{
  "dataset": "close-ups of made-up surfaces with and without defects",
  "activation": "relu",
  "loss": "cross_entropy"
}
Rows from block 9, named by matrix and row number. Each number is 128 + 24 x the weight over its row's rms, rounded and kept within 0 to 255. All counts start at 0. Numbers have three digits each. After the name is the row's rms in percent of the matrix's.
# conv: 3x3 conv (model.blocks.9.conv.weight, 192x192x3x3), inputs 18-26, a 3x3 kernel for each
conv.21 010:137135115168155138160151134110129127110126125090109104134140138133137135125128120114125119125134129116123114116104116103101102122116110122134124130140132120132123126132132129131128126128118110115108120120115124120115147139131142136129145138129
conv.22 076:128126126128126125128127127057052052055045043065056054127126125128126125129127126113114096115113087103095078122111101107089097105078090131130126130130126129128125123123122125124124125124124138097026131070011129100047100095096110105105124114108
conv.23 053:127126135130130134129132135128128128128128129128129129049058076038053066078098099127127128127127128128128128127127126127127127127127126127139133131142133133137136129133129115129121102114111128129129129128128129128128130129129129128128128127127
conv.24 011:133124135113099106112094098123125128122124127120122124090083078082064067083073075121127127124129131121125125128121124114111114118114118137142137138140137138137133107096089114101090100092079125131130127131133124128129130131130123126124126127123
conv.25 032:104099112108101113106098108126127127127128128127127128255255246255222182247204156127127126127127126126126125127126127126124125129127128145148133150147131131135122000000000000000000000000000127128128127128128127127127126124126125123125127127128
conv.26 017:040042062113100107138132133124130130125128129121124125171148121169160131191180149121125123122124123123124122122122122120120116125120125134150111146156120127145112091075072082068069054044046131130129126126127124123125122108118119113124126127132
conv.27 191:124124124128127126127127126046051059031033045042043067128121117127120116129121115103102103094098104101107114118112117128131130130134117131131129131130128130129128134131127131127124130125122109120119104119113111116123054036041083067074110118115
conv.28 010:195195210189191193206216228136137137138141138133134134101135120103140115094108124135139134128132131123129123118120112123135136121141144123131130119132127116136128132144135138137113127093092131137127124140135118136135123132127123119123134125125
conv.29 012:116119123113116116117119120086080081084078078085078085124142146127137144137155158105104117106110119116126125146130111167151098122113124127126125131129131127128129132128131127141144148164149164183130166184145125137136107109145115120146135148175
conv.30 047:120127130123127129120121122128129128128128128128128128138174140126174142124156137127127128127127128129128128128129127128130128127128127137148141139147137136136128162165181200166157255232204129130128129130129128128127128128129128128129128129129
conv.31 043:124122122126125123127125124131133133130132132130131130204200148207211167203202165128126127126125124128126125127127127127127127129129128135131129137134130137136134134125124125121123124124128130127125130125124128125124129125126125122126125123128
conv.32 044:137138138131134137135133134128127127128126126128127127039020027019026044023032059127127126126126126128128128128129128130131131129130129123129135123131135124122123109101110114114123127129136129129126131131129126127124126126126125127128124126127
conv.33 062:129128127129128127129129128068066068072076072083084081138133123142139129138136129053065057064083070067081070127129130127126128122122124128131128130132129127129127133136133134132126122122121115128125126139133122134126133132130127128127119122123
conv.34 012:118110110143140132135137140130128126128126124126125125254255245233248222188194185129129128126126129125126130125129125135139134132136129131123122144136131134130135123107093130113107138132120116134138121138140120126126122118119118120120121117118
conv.35 010:107106112100102107105110117135136137134134134135135134182163132169137096145119087139140145137136139133131133113111114112114115114111109145140138143138136143140141153148143152148140159160159133130129122123125128126125120119118117120119125131132
conv.36 037:078082086104101106130130128129131131129131131128130130121117115129123116136134127124126126123125124124124124128128126126126127128125125142133106144141118145141123124119120118114117124123129122124121121122120123122120124123127124121121126124122
conv.37 014:106101098112103099104094094128128130128127130129129130082104108067090079081095086099103117101108119113117123133137138137137136138135134115110116117116122117119125132134143127136143134128131127131133128132134135137138134133128131130126131128127
conv.38 053:120119118110107107108104106127126126127126125126125125156171176164176178168172175124123123123123123125125125129128126130128126131128125122122123125127126125130128118117117120121120121124123132131129132130128130128126129128127128128127126128129
conv.39 035:126126125124122121126125125121122122122123123121123123211222209157158149130128122127127124129129127127128127124126126124127127122123126134137139131133134126128127109115114076081096020023051127126126128129126127126126128130130126129130123126129
conv.40 027:113107107092081082085071074132134134133134134130132132185193172176181161162160147119117118116116116118117118131130129128125127127126127133116114142126125139136134117117120125129131123128134126124121126122121123122121124122122113117121117120127
conv.41 123:130131130127127127127127127108111114105109112100104108125125126126127126127127126032042048032045052029042054130129133128126130129128127127125125127125125129127128125126126126127126126128127128123125128124125130128127128126124127127126130129128
conv.42 657:129129128128129129128129129134147147144160159141154154131128126129124122128123121136141137143151147139145142120115117134134120129124120127127127128128127127127127132132131131128128128125126124144151124135148128127129128104091133114110136124118
conv.43 025:129127124133129130126124121126127125126127126126126125255255255255255244255255255134137133138140138135138134125120125116115116121118118137141133144144135134135127179174168191183174181187178128128129125127128126126127125122126124121127128129132
conv.44 038:124125129125124124125125124124124123125123123125123123157159175150167180177182182126125122125123122122121121125123125122124123124125125129124120123117116120117119112115119094106117062075092129128127131131129132132131131133132130133132128131131
conv.45 017:123121120115114115120121122130131129129131129128130129251240232255241216253240208131132132130131130129130130120113123115111113124115115137140127136136125142140127165164157173178170186193185127130132125127128128129128122120118124121120124122122
conv.46 043:131133131129130128130133130126125126125125125125125126082061085048036082017000042127128127127128128126127127129131130129129129128128128119125129115125129115124128078085083092110113037046054125126126124126125124125125128130131127127129129129129
conv.47 061:127127127128126126127126126127127127127127127127127127193193165157148130139125115127127127128127127128127127128128128127127127126126126138138130133134128131133127119119118117115115112111111128129130128129130129129129128128128128127127128128128
conv.48 079:127130132129130131128130130060060059059054051065056058132133132132129131139127122120120116122121120118120119120116125115115125106111138127127127128128127126127125126129129119120124137138137076110114124131120149136132118115116125111104125109111
conv.49 025:148152146134134131128125122110121125106116120101112115143146137140142133138138129113119120114119119116120119137132127134129129133131134130133132132134135132135134136140140137144137140140137130129126131132129127130129132127125129122122127124126
conv.50 030:124127128129132135123130135131132132133134133131132131170181177173185179172181173132133132132132131127129128131129130124125125127124126123111113119111119126121126121123127115117123115118122125125124123124124127125127126112102119108105123113110
conv.51 230:129128127128128127128128127119119118123123121122122121134139135133138135129133131127128127128128128127127127116115113113111102117116108125125126127128129126127128128128129129129129129129129128129128129130129128129128125123122124123122124124124
conv.52 015:127135147138143151140145151128126127128128129132132133145146145154163163137142156128124124126122123130129128134134136132131133130128126133137132130137134135133134145144142147142139151142142130128128131129128139133134126125125119116118120119121
conv.53 219:127129129129129129128127127091063070085062065103080086150148148145161168134138133119107105124110108133122124119112124106098117104097117131127126131125124130125125144145146147155164145156157144139125149155138145149147152145140143139137138131129
conv.54 023:092090095087079083090088088105113117104105107104094098073060064104094080129119101084092094093099097093095100135111112135119117139132124124123114136133122131127122122107102132130120148150129110103091127122105113104104124110090148145117164138113
conv.55 296:129129130130130129127128127030071069055095079033055036124124125119119121119117120114123115120126119109113099118130128106116137076092107127128127127129127128129128135147144142168156137159147131136122140147134137137125103009000106000027128105110
conv.56 495:128128128128128128128127128062083068093103099077095090129129128129129128128129129125124124126126125123124124101108110100111108101108106127127128127127128127127127126126127126126127127126126127133131128133131126128126119118124116118125121124130
conv.57 016:141160149157166150128128119128127128125122125127125126101123116135132129120142161128127128124123123126126126123121120127128125127126123109102099123117112115113113048024023039016018038045036124127130126124124128126126131130130132134137132132133
conv.58 030:151160157153157158143150150145148140154160147146149140072117161193220210230237209143146140152155147144147140122119112116112110119115113125132133128139140124132134099104123116123130124123128105119126106114120096103113142138142141136137144139136
conv.59 035:143145134137138128128131127134136134136138135132134132125125126132132129136137135131133130133134132130131129129126128127124125130130132116117117111110112123125125124123127122121126124122128126125123128125123131129128133125124131125126131129131
conv.60 154:128129129128129129128128128179180171180180172167167160109110106095091093085078081142137133141135130136130126123121135122125144135138154128128128128128128128129128037059046028058050024056047157157150167168157165168151117119124106120119102106106
conv.61 084:118118118121122122123123123127127127127127127127126126164171167171176170175180173129128128128128128127127127123122123125124124126126126123127128122128129123129132141140136141140137139141141129128129129128129129129129126124124125123124124124125
conv.62 056:128127128133133132121120121124125124126127126125125124125132126131162154112139138121124125123124125123124124126126128126127127126128128128132127135132124137139132127124124132131127133132129127128128130129129129129130129126126129126126128127126
conv.63 035:132131129129128127128128126129129129130130130130130129158181184156179177160182178126127126127127127125125126127124126122120123125121125125126128124123125133131133128125132116108123137124134128126126127127127128127127129130131129128128129126126
conv.64 054:129127124125123123125127129121121121122123122121122121181165132190179141185175143112117113117123119116119116128127127127125125125124124129130125130130129130130129117119113116120111106109098122121119124124121124124121131131131130130131128129129
conv.65 063:107111110135137133135138138128129129128128128128128128175146120175143128214217203129130129129130129128128127128127126126126126126127128133139140133140144129134134142140137150146139146145139129130130129129129129129129127125125125124125126126127
conv.66 030:120118129136130135123119120118130127100116124120132143139145139142148144137139135152156144153154151155157160109094087099088078109096102129128125133132127125125121142149144154165150147153135124114075141142115111129124150136080165150085155141098
conv.67 009:117124124113122119120129124124127129118121124119120124133141144125131127117131126086093101080085092087089101111113123109106108116114119126128117121124111145136121138135139129127134136137139115119120105110113113119117130128127132135133111133132
conv.68 008:117118116114117118110112113134133138129128133134132136011008030000000012005000021126122128121117121119113117113110106119118104125121107149141144143134132144136131116110113115119124116128138134131128128126125132131129117123109133141127119132126
conv.69 058:127127130128127129130131131131132132132133133130132131127127124130128124132126126126126127127127127127127127128128127129129128128128128131129118133131124129129124125125126130124126129125127125125124127126125129126124126128126127129126127128128
conv.70 023:128120120137133139125117126127126127128127128128128128243255255255255255235255255125125127125125127126126128122123124122124125127127129136135120161155128143145120129124112149142126143145131128130130129130131127130131133134131133135131129131128
conv.71 026:130129126127128128127126128128130129131132131130131130142146141140143137135143135129131128130131127129129126130127132122120125123118122141149141133141135136136130112110115102101108105100111125126124123125123126128125133131131129128128125128130
conv.72 030:127123122125115116127122125123122124122121121124123124107107113103100095104105108118119119119121119121121121125124123125125125127123122145142133139136133136131129118123127113117114111112103129130129127128127126126127128127127128127128130130130
conv.73 032:085081064123125110122126114129130130129129129128128128214201166213206164201212194130132131131131130128129128128127127127127127126129130136148146138146146133146145124118112125120118097094096126129130126127130126127129127121124123119125125124127
conv.74 029:110124119115125122108122119109115110115120117115122120085082065096094078103100075083092094096107105081098097104094100092090088103094101103116109131146143110129123115116111115118114108109105115117116118123120118124123134135130136137128128130125
conv.75 018:125127124128135133132137134121116116122119120121119121152155146145149140136141132104101108103103108104106114125117125116114125122127130137143135131147143127152139140136134137137136135143140119117117120124122125131131138134127133133126126122120
conv.76 013:133135136119124122118125123128131126133137133129134129141141132132138129133141125090094095090095094081084085133129134129123126134128124134133130132132128142138134121120116127121119120116110119114115122117117123123121118121119118120121125127124
conv.77 023:131125113131121114111098090128127128126125126127127127229174116111084035056027023127127128127127128128127128129128127129128129129129130160157155153150147140136137053050048040035034000000000130130129128128129127127128120122125122123125124126127
conv.78 126:129128129128128128128128128077082069081088072088099088137141132133137126128131125107110096105111094108114104129129130112111109110110104130130128129128127130129127140141136140143137131135131135152131140160136139164139141144129132132129118115120
conv.79 028:128126132124122129129125128129128127127127128127126127205219194198237212208243217128128128126127129127128130126128127133133129131132129118109119135120116143135132117114107126130120124128139124131131127134132126129127129128129128127128128127128
conv.80 050:122120123125124129122122124128128128128128128128128128104145150105136132103129114125126127125126127126127127127127129128128128129128127125116127127123131133128131137140138135138145113115128127127128126127129128128129128129128128129127128128127
conv.81 025:123120120119117117118117118122123125120120121126125127091095101093096109088091109121122126119120123122122124125125121126126125125124124139140140138137138145143143117125130126132136132133132135138137136138137137138137131135135132133133133132130
conv.82 032:131130131131128126131128125124125125124123124125124124098104109087093103089087101125125129126126129127126128130128125128128127124127127137134131136130130137135135107111111107112114107111111128129128126126127125125128129128129129128127128127126
conv.83 084:125125126125125125127125127118118114120117113121117112189180157189186157178186167112114112112110106112107108108101103130127119134146153130128126131128126131129128140136140138137136131135133134136131140144139132134120092032031123089082106101112
conv.84 010:119110100096097088100099098131128129128126126131127128136124116133122107128130109134129131128125124129126127120115121116115114125118115159151147138135134155149139134134137129129126123125129132128124124125122133135133127123123127123121127128127
conv.85 015:127123101126125104099095073120121119124124122124124123255255255191191165116127125118118118125124125121122123128124134126128130130128129122136115131136122126134116078088107089095108071074081125130136124132138121125131125123125124124124129128127
conv.86 041:127123125125122124130127127128128128127128128127127127056067079000000000000000000127127127127128128128128128127127127128128128128129131130128128133128120135128121143140132146150139141143136126131132126131133126128131127128128127128128127126127
conv.87 026:131132130122122123123123126128126124127126125127124124255255243255255239255247211127129128130131131127128127126124126126125127125124127136125121125112107125116114150144140129124124112109112125123123126125124128126127128126126127125126128128129
conv.88 050:124122122126124125126123124128128128128129128128128128045036045038027028041026034128128128128129129128129129127129130128129130128129129124125126130131130133130132122121129120120130125127133128128129128129130128128128125126126124125126124125126
conv.89 022:123122118128129126130131132129129128128127128128127127173255255201255255235255255126126129122124127125124126123125127127127128130129127132139129146152136133150142172186212201215225251243240129127126126126127126125126129130129128130130128129129
conv.90 022:161172169148163163139151150132134131135137134132134131132127118130124120128122122126128127130132129125127124126125124121122122126124123098103128101103132119119137117115118127134121118126128121119121129126123135133131126112106122106106129112110
conv.91 143:127128128128128128129128128162158150160155146152151142109112110110117116108115113121123122122124123121122120138149150152160155154153147128129128129129128128128128122122122127134132129137135113114126111104111117109113153156153156163161153159158
conv.92 047:140143141134138140131133137128128128128127127128127127199234202178208191157169171127127128126127129128127128127128129129129129130129127123130127123134128127137130104132154129139155130137148128128127127127127128128128130130129130130129129130129
conv.93 052:130126127130127129129130128128128128127127127128127128134126125142143145142151154128128129127127128128128129128129127130132129128130128118125125130134127132139135119119126127113128154131129127129129127130130127128128126125126124125126125125126
conv.94 021:107112121105104111116115119127128126130131129128130128168181187181193196181200192129131129131131129129129127131130131122126128125127128131123125124113117138128128115114117109109112110108112124124122123122121125124122134129130134128125133130128
conv.95 010:107101093098096097093098099132131125136135128132131124255255255255255194255255123130134120127129117128130117100114122103114114111119120137148114146147118130146113070063061062047042026000000115131126127137137117132124121111113107101107118114116
conv.96 031:127128127125127126123126125126121121118114115120118118136135129123124116121124115125126125125125122124125120104111119119120117125123115125130126126129128122130127144144144145144143150150148126130126129132128125128125125126124124124123129124123
conv.97 025:128119125126118123123119120130128130126123126127125127209248255238255255255255255125123128121120125124123126123128128129132133134131128133141131123144130122135130135133129178161151151156152123126130123125128125124125128129127127127128126127127
conv.98 042:128129126130131130128129127128128127129129128128128127169157138173161137171159134128128126128129128127127127132132134131130130132130130126127124127127126124125122126123125121118122120116119127127127128127127127126126132128128133128128130128128
conv.99 045:121123123120123124125127128129129129129129129130130130074076085070058064075059064127128128129129129129129129129128129126125127127125127123123127118118124119119123093095096088092100080077089128128128127127127128127128127128129127126127128128128
conv.100 014:112114111116118117117117112129128124130129126132130128139126116140127120140129118123123123125124125121121120119116118116117114120117121128129132132131134136135136124125119129130125125124120127128129128130131133134135124125127124125124113114117
conv.101 043:128125124130131131122125124128128127127127127128128127139139139136134143131133148128127128127126127128128128128131128131134131128130127120137134122141135127134136108077095128122098141139133128129129129131129128128127126126125126125125127126127
conv.102 035:128128129126126128126126129121117113112111112113112111137136134137136133134135134094101094102111108094108105130121123142110103135117103128127124126125123127126124119121137159163169187173166087072093049080112066108133130138140126141152136159195
conv.103 082:126126126128128127128127127042052051033039033044053051123123125121119122122120122103109106093093089081075079136125121115102114107103116126127126127128127127128127138139138138139138132133135124126120130134129136141137126118117113104110108102109
conv.104 054:125123122125120118124118118128128129128128128128128128169138116141109099161126107129129129129129129129129128127127126127126125128126126144143135143141130136135130120125131125132135123129128129129129128129129128128129129128128128126127129127127
conv.105 081:124123124125122123127125126126126126126126126126125125127134141117121125108107111124124125125125125124124125129128128129129129129130129118123128119125131122128134134138135140145138131135131128129129129130130129130129128127127127126126127127128
conv.106 022:124126122121120117122120121125126128119118122120118122130125119130122111137131121124125127118119121117119121127123116126122118126124120126122121130126125140137134121122124120119120128129129129125119126123121129125115130126126129125127127132134
conv.107 040:126126125128127127127125124127128128127126126127127127105094092054040050046018029127126127127126127128127127128128128127128129128128129133132132132130131133130131096104107092101110061068084128128128127128128127127127127128129128129130127129130
conv.108 032:123124129126127125123119117126126126127126126127128128143133126129122110130127119126127126127127127126126127125125126124125126127128127119124121126131125122129124049036034034046048000000000126130127128132131128131130131133133129133133127130130
conv.109 139:132131131133131131131130129098105112094101107094098103131130127127129129131130130123124124120123121118119117131129123121129122129130126128129128129131129128129128135134132135135132132134133141137137140147148140135138137132130134134131137136136
conv.110 060:125124124128128128126125124128128128129129129127128127096088093119107109126129120130131130131132131129130129129129131128128129130129128124125125126127126124126125130131130126126125125126130127128127126127127127126125128128129129128129130131132
conv.111 052:134132121142131117131127117128128129128128128128128128134136142140135137134132134129129129129130129129129130128128127129129128127128126130133123141142128132133122223204204226231227226243241126131131126131131124126127128128129127127129128128129
conv.112 022:133132130133132132133133131123124123123124123123123123118121128136131132140137131124127123128131126125129124125127122120126121118124122144144143140142144123130139127125125133127123131125123126131129130132132133133131131127126131122119132125123
conv.113 011:105104114108109106117118112087086069078083070083089084110107107104099087102085083114113102118119109117122113095121105107127105117106097127122118138146123149154122128134123130136124122125117128124128136138136123131150095098088065099081078088084
conv.114 025:134138138136139140135137136123123121123122120120121120070076087080085095091093104138137135138136134134134132125116109121113106127116109115117125113116123118120127168168168176181177185188189126128127126128127129129128127124123128124123126123123
conv.115 022:130125123132124124128120116123124123123124124123124123255251232255221174222195137125126125127127126125125124123124123122123123120121122146153144138143135134137130048047050041046049002004010128129129127128128126127127124126127123125126127127127
conv.116 077:127126127127126128128127129128128128127127128128128128154173199148152156137139137128128129127127128128128128128128128129129129129129128127121123129124124129129129134132145126119135119111126127129129126129129127128128128129129128129129128128128
conv.117 031:126129132123124128125125128126127127125125126123125125130116117124112119122110125126131129129133132123128126130128128122119124119118123119121133112112124115124129152160150184196180141150136130132133127130132126129131127128131124126131126127131
conv.118 040:091084074115109103116116110127127128127128128126127128155138122137120107129113105126126126127126126127126126129128126127128127124124124143145136142142134128132125100104110096104109093100106130130129129129130129129130130128127128126126128127127
conv.119 010:114103101105094092104101099130127131123123128126127134110104087108112099105111108122123125115118120122125128121122119124119113123122116148146139145138134149141134123122118117114108115117110136141141132134134128135133113119125129129129131128126
conv.120 028:122134125128131123131132118128128128128128128128128128151132108158115106174145135127127127128128128131129129126128122127129127125127125160152136156147133150140138114108073138160171141098111129128126130130127131128127129128129130128129127127128
conv.121 025:133130129137136133135133132128128128127126128128128128188203159115148127078067077126126128127127129129128128126127129128129129129130128128131130129139131123134128117118121119113112113119129130130129128128127126126125128129128129131131130131131
conv.122 069:128129130125125126125125126128128128129129128128128128130129130129126127125125126129128128128128128128128128127128128127127128128127128133131134128127129132130132109105111098091099103092099127127128126126127127127128126126126127127127128127126
conv.123 050:134136136133136135134135135133134132135136133133134131211222210221235228217233225133134133136137135134135134126125124123124124125126126122127131124130135126132136163161163160152153165161164124124124121125124120123124134134137133132134131131132
conv.124 142:124123122121120119123122120094095099066060065060050059138132130141133127148139130127125125121117108123118107136121105139132105112106094129127125131131127131132129126126126126125127136132133142129092129128093104097082133125137109117119069076083
conv.125 058:123132131124128131113113111127128128127128128128128128161131116145133113146139132128128128128128128130129129126128126128129128127128127137143133140147142138137132180168157206187164227204185127128127128129128129128128128128127128128127128128127
conv.126 062:129125128130126128129127128128128128128128128128128128156162241165150241171156247128127128127127128128128128128128129129129129130129128126126125129129125130129130164160164163155149185171166128129130127129130128129129127127127126127127126127127
conv.127 041:123123127122119126122122126128128128128126127129128128078077078067077088071077093128127128128125127128128128126129126129132131127130129123133136123132132131138135112106122092089105095087105128129129128130130129129129130130130130129129128128128
conv.128 020:131130132142130123124115106107112118124122120123113112110114118121124118120116114120122118134136129131134139081076096086084119124115167135145129135154133125144125085091108108126124113125122132129125149152162134151158096091098086088079071083099
conv.129 009:171163164147145151150149155125125126120121120120123122115113115130162180136177193122132132105116114106119116122116112132133141135145147129137127141146131130134122163137118143139137140130127113123124114130131105130124125122128114114116112111135
conv.130 008:192196208184186203145143156132131130133137134130128126132126115117102100116086095127122120122119121111104110124125123127143142124145147128122128108113122103113108015000070000000054076092135117123114117138130111122120124123130129129137137143144
conv.131 026:117117118116117118119120123138142138144156143138143137000000000000000019000018087134137134137140137133135132119115116115115119125126130102111125104116132106119134074080087095109114105120127124129127119127127108112113140141144138135136139135133
conv.132 017:115114110119116118124116124128129128129127129128125127197222210121118113124097103127127129125127131125125129129128130128129132132134132136127122151143134113126133146171162146146144172139144131129127129130128126127128128128126128130130129132131
conv.133 026:123126126120123124121123124131130130130130130131130131161149131164142119160143119129128129128127128130129129130128127130124124128125123138139134137138133138138134127118112118099098116098101128124126125122125127126128127125122127126123127126125
conv.134 020:126124127125125128125127127128128129126125128128128129141126126154166162143168178127127129124123127128128130129131128134137131128130128125138134139142130142154143131093107133091119215137127126131131127132131126126126124121122120119122122121124
conv.135 058:132134126137140131137141133128129128129129128129129128029009019000000000000000000124125124124126125124125125127128128126127128127127128124136132124141134127136129121120115119111112121115114128129126127128128127127127127128127128127127127126125
conv.136 033:120119118125124121131130131128129128127128128125126126204178169162138123166140121127127126128128127126127125126125125126125126127124127140147131146151135133138127137141146118128137073088114128128127129128127130128129129130132128130131126129130
conv.137 009:134134124126122119125124117125125122126126124124124122193158143173119091169118105127132128126130128123128124115106108108110109109100097126131124121131120121128115121115113124119108115108104124130128119129127119126124123116112120115112127125126
conv.138 011:117112107114111108110109106122126130121125129128130135127105115114085080095068057126125129125125129123122127098093106100098101104095097138141139133135140135136142056062065054065071000000008135135134136136137140141142124130127130136133125132129
conv.139 019:134137127134136124125126115129128129127126128128128131170164149162159121148159119121124128121126128125128128127129130132131131132131130126124123124124120119122115143147159126118144131119139125129129125130131127131131122121120119119118122120118
conv.140 058:125125125126125124129129129083084088088089092096098100138138137155162158146156156111109113110109111111110111123126123125129126127127127130138137132137137126132130148145142153152150153152150124126128128130130127129130129125122129127126130128128
conv.141 031:124121125126127132131135137128127127127126127127126127113118121112115127123112134128127129127126129128127128129131128131133130127129125110109124107114124126126128133138125142160140127137146127130130127131129125125124128128128129129128129128127
conv.142 051:122123122126126124126125124124124125124123124123122123153161162159168170162169165110110113110111112110111112128125122128127126131131129123127123126128124128132129146143136145138135136134134133131131133133131134132129126123119122122123117121128
conv.143 039:119117118120116116123121119119118119118119119119120120255234196255213160255212199127126124127127125126126124133132130129130132131133134121128133121124131113117124061077083037058074000000032128127126129129129128129128125126125124125126124126128
conv.144 056:131133138134135141136137140128128127128128128128128128073055060046029051051036060127127127127127128127128128126127127126126127127127127127128127129132130126130127141134124117109107108102110128128128128128128128128128131132131132133132129130129
conv.145 019:120120114130127127120118117127125121128127124129127125198199181185180140161158116128129123131130127130129126127124127118117120123119121142147133152153138136137125125123124125122122112113112131130128129130129127128128124122125117113119123120124
conv.146 013:122116068134141091141152117130132128129131128127130127200211185199208159158177146126126124126127126126126127126129132127130134130134136142151129151162136146152131186176172188204191181212222124139145121138143119126130130128133128126127127122122
conv.147 015:094101109104109117094093095128127128127124125126124123087090104075044050027000003124123123122120122124124126119116118126128128125127127118121118137145137130138130123133135124136143117114120129129130132132129132132130121123124116121126118123126
conv.148 026:140139124150142125155148133128128129128128129127127128206193208205183176176162149127128128129130130127129130123125128126128129130132131128128121146140123139132119197189179197205201169190196122130133122133135120127129130129129126126127126126128
conv.149 031:097088096124118120142139145130131131129130130127128127237210154255227179255248216129131130130131129125127126126124125123125124122124126141135125142138129138133126179161155185173168191187177125126127123124126122122124128122122126122123129128128
conv.150 068:130131131132134135135137137128128128128128127128128128154176169171194183156180169128127127128127127129128128127128127127128128126128128123131130127132128129134130240241232255246224255255255128129127129129128128128127127127127127126127126127127
conv.151 027:129127125124126123116121123132134130134135131132133128131131129135135130138135132129130126132133128129129124126126130129127130131129130115118118110115117115119122144137137131127124127123123128130131130132132130131132140129134138131131139135133
conv.152 016:115106100113102103114108111129127122130128124129128124127129123130129119135134127126122117126123118125124120129126119131128123131128126139139123148144128148141132110112116113113106120118106134130128133129126128124123131131125131130127134135136
conv.153 037:137138135133130130130129130133134132135136134133134132199209196204208188195200180130132131134135134132133132124127129126128130128128129112124133116129140122129137131134139124123128131127129119120124121121124120119124137133132134129129133130130
conv.154 041:126125123122122121123122121128127128128127127129128128165169158168167151156157143127126127126125126127126127125125124126126126125126125134134136132130131134130130145141137144140137157153153127127128127127128127127128125125123126126124126126124
conv.155 052:128129129121122123126126128116117121112114116116116121128126124132133130132136135105117112113122119115121117124118116126119117069089123130127132123123130130129137128124125132136134135139133154108116142007053152048069135123112134124119121129115
conv.156 022:128127127132127131129124129129128128127125127127126126139154142255255255255255255128127130123124129126127129123125128128130130133132130127136127132144127128152141131124136126113143195155154129129130128128129129126127128129128128128127128127127
conv.157 020:134122116124109110128121120130132132130132131130132132190167112200177111174161105126127126127128126127129128124118121122119121125121122152154134152152133139144125140134134111110119109125125129131130128129131127126129131125120129121121127123126
conv.158 012:103100099095094097098100101131131130132132130133132132255255255255255245255255204126126124124124122127126127125116123121119122126123128128132112138141119148149128171171166180176171186186183124131131125131133127130130121114108119112111119114113
conv.159 026:151157152154162158148153153137140134142149138135138132232232205228230203177187169133137134139144138134138133129125129128127130132131130117122131124134142135140148144135132132120120122127133115114123114119122115117115144140140139136134139136133
conv.160 046:129137137130130129125127126128128128128127128128128128127138138128145169137144154127127128127127128128128128128129128129130130127130129122137135122138140120127128146146140130127120121127125128130128128130129127127127128128129129129129127129129
conv.161 022:125128127126128127127127126105099095109106103110107108127126123123125124124124124112112117107105111101098099112116121117118115120128119129130129126127126129128127128128128127130129126126128101113122070090103032052073121122124125124128128128130
conv.162 053:131132136136139139140145143128128128129129128129129129136129128131125118097086088128128128128127128129129128126127126127128128126127127117133133124137135138140128109090089095082090088081089128128128129128128128127127128127127127127127126126127
conv.163 089:126126127126126126127127127063060062067069069073072076128129128129130131130130130088093097099113109103107108120134141121128132125131131128128128128128127128128128145145142148150145145148112127130132162160159139135151119126125118113052119082000
conv.164 007:128134135155162164156147154128119116127118116130125125174169170205255255232255255125121125115119124120120125122140125137146136126136120118094104098092125100099099135114111107101133127138159121135116133140121120126115126128129131138136126132130
conv.165 026:130136135130136135127134131128129129129129130129130130229250236252255255255255249128129129129129130129130130129129130129129129127128127122132130123133132127134130130130132129129137131130133125127126123126126120123123129130129130131130129129129
conv.166 018:118119120118116115125120122121121123117117119116115118154146132160155144163164152131131134127127129123124126113109101123118107122117109127126123129129128130130132154152147156154150156161162129130128127127125126127127123104098125117114115116118
conv.167 033:125120125126124127126129131128128127127126127128128128213206157179218160132171133126126127124124126123124125126127127128128127128129126119102109129107116135120123125119155085055098078044102125127125125127126120124123128130129127130129125127126
conv.168 048:122112122110105112111108114127127127127128128125126126136135130135132125134135129122122121122121120121119119125125126126125124127126127143130114149135115140130113126126128125127129125126128126127125127127126127127126121121123121124126126130129
conv.169 364:127127127128128128127127127028026027059075054049051051121122123121124124123125125122122120123124123120120120095098102096099096106104103127127128127128128127128128132130131132132134133134135127132132132137136132133131133134133134136137130132134
conv.170 008:130133133126128127144143142145148146144148147143146144172181154170172145159166137128136133130137132129135131131125128117118119111115111137137129139135125145140124114115114124117112132120108113130119127137131122129124126134128131135131126131129
conv.171 042:131131131129129130131130131127125126126125125127126126154159155153155148157154144121120121122121121123122122130127127128126128128126127131130131128128131132133134102108115115124126108117119128128127127127127126126127130130129128128128127127128
conv.172 045:124120120110105107108100101133133134132132133130131132251255235247255241230237216126123125123121123125123125130128126131127126131128128114101100114102103127125129133133132134133134134133136130128126129128126128128127125123122119118118117116116
conv.173 023:130136136129133136131129134129128128126123126126125126134131120124099099133127138126126129125126128127127129128131134132134134134133128148139129135140129142151139097104121105104117115116134127132133126129131124126127127128127128129128128129128
conv.174 019:129127124133130127137135131126125127128127128126126127163181153178204171170175155127127128129130131126128128126129124130129123126127121120111115129125128134131133132135137146149159142145148123134136124134136122128128118117118119118118123119119
conv.175 026:117118116109108110109106108072072076080081077091087081140138137144137135147138131100104087119119096117116098113090074110092104103091085120130136125131139136145149136133134129136138123141144097130119114141142095130125129113089125108091129113108
conv.176 044:131132130129131130127129129128129128129130129128129128148161166156168173161174176127128128128129128126127127130127129127125128131126129124125124120121121126125123128129138132130137132129133128127126127126125127126126128129127127126127127127129
conv.177 029:118113114122119123114113115117114117116114116118116118139134132140131127140133132123125125125126126122123124127127125129131128130129127116119120122127129113116112089096104094104112082090101124127127125128128122126125130132130126129131127128130
conv.178 193:154165140166183159160174153138153154143153157130137141128132128131141139129137133141148141151159151138143136119116124117114121117113126126130127130135130126131127126130126134146137129140135119124111137129123134116114096093082114101087138121100
conv.179 036:140142142132135141129127130128127128128127127127127127209221227219236238224225231129129129128128128128129128128130128129130130128131128143146146155160160144153153163153169197175178205200187129129127130130127127128125129129129129130130128130130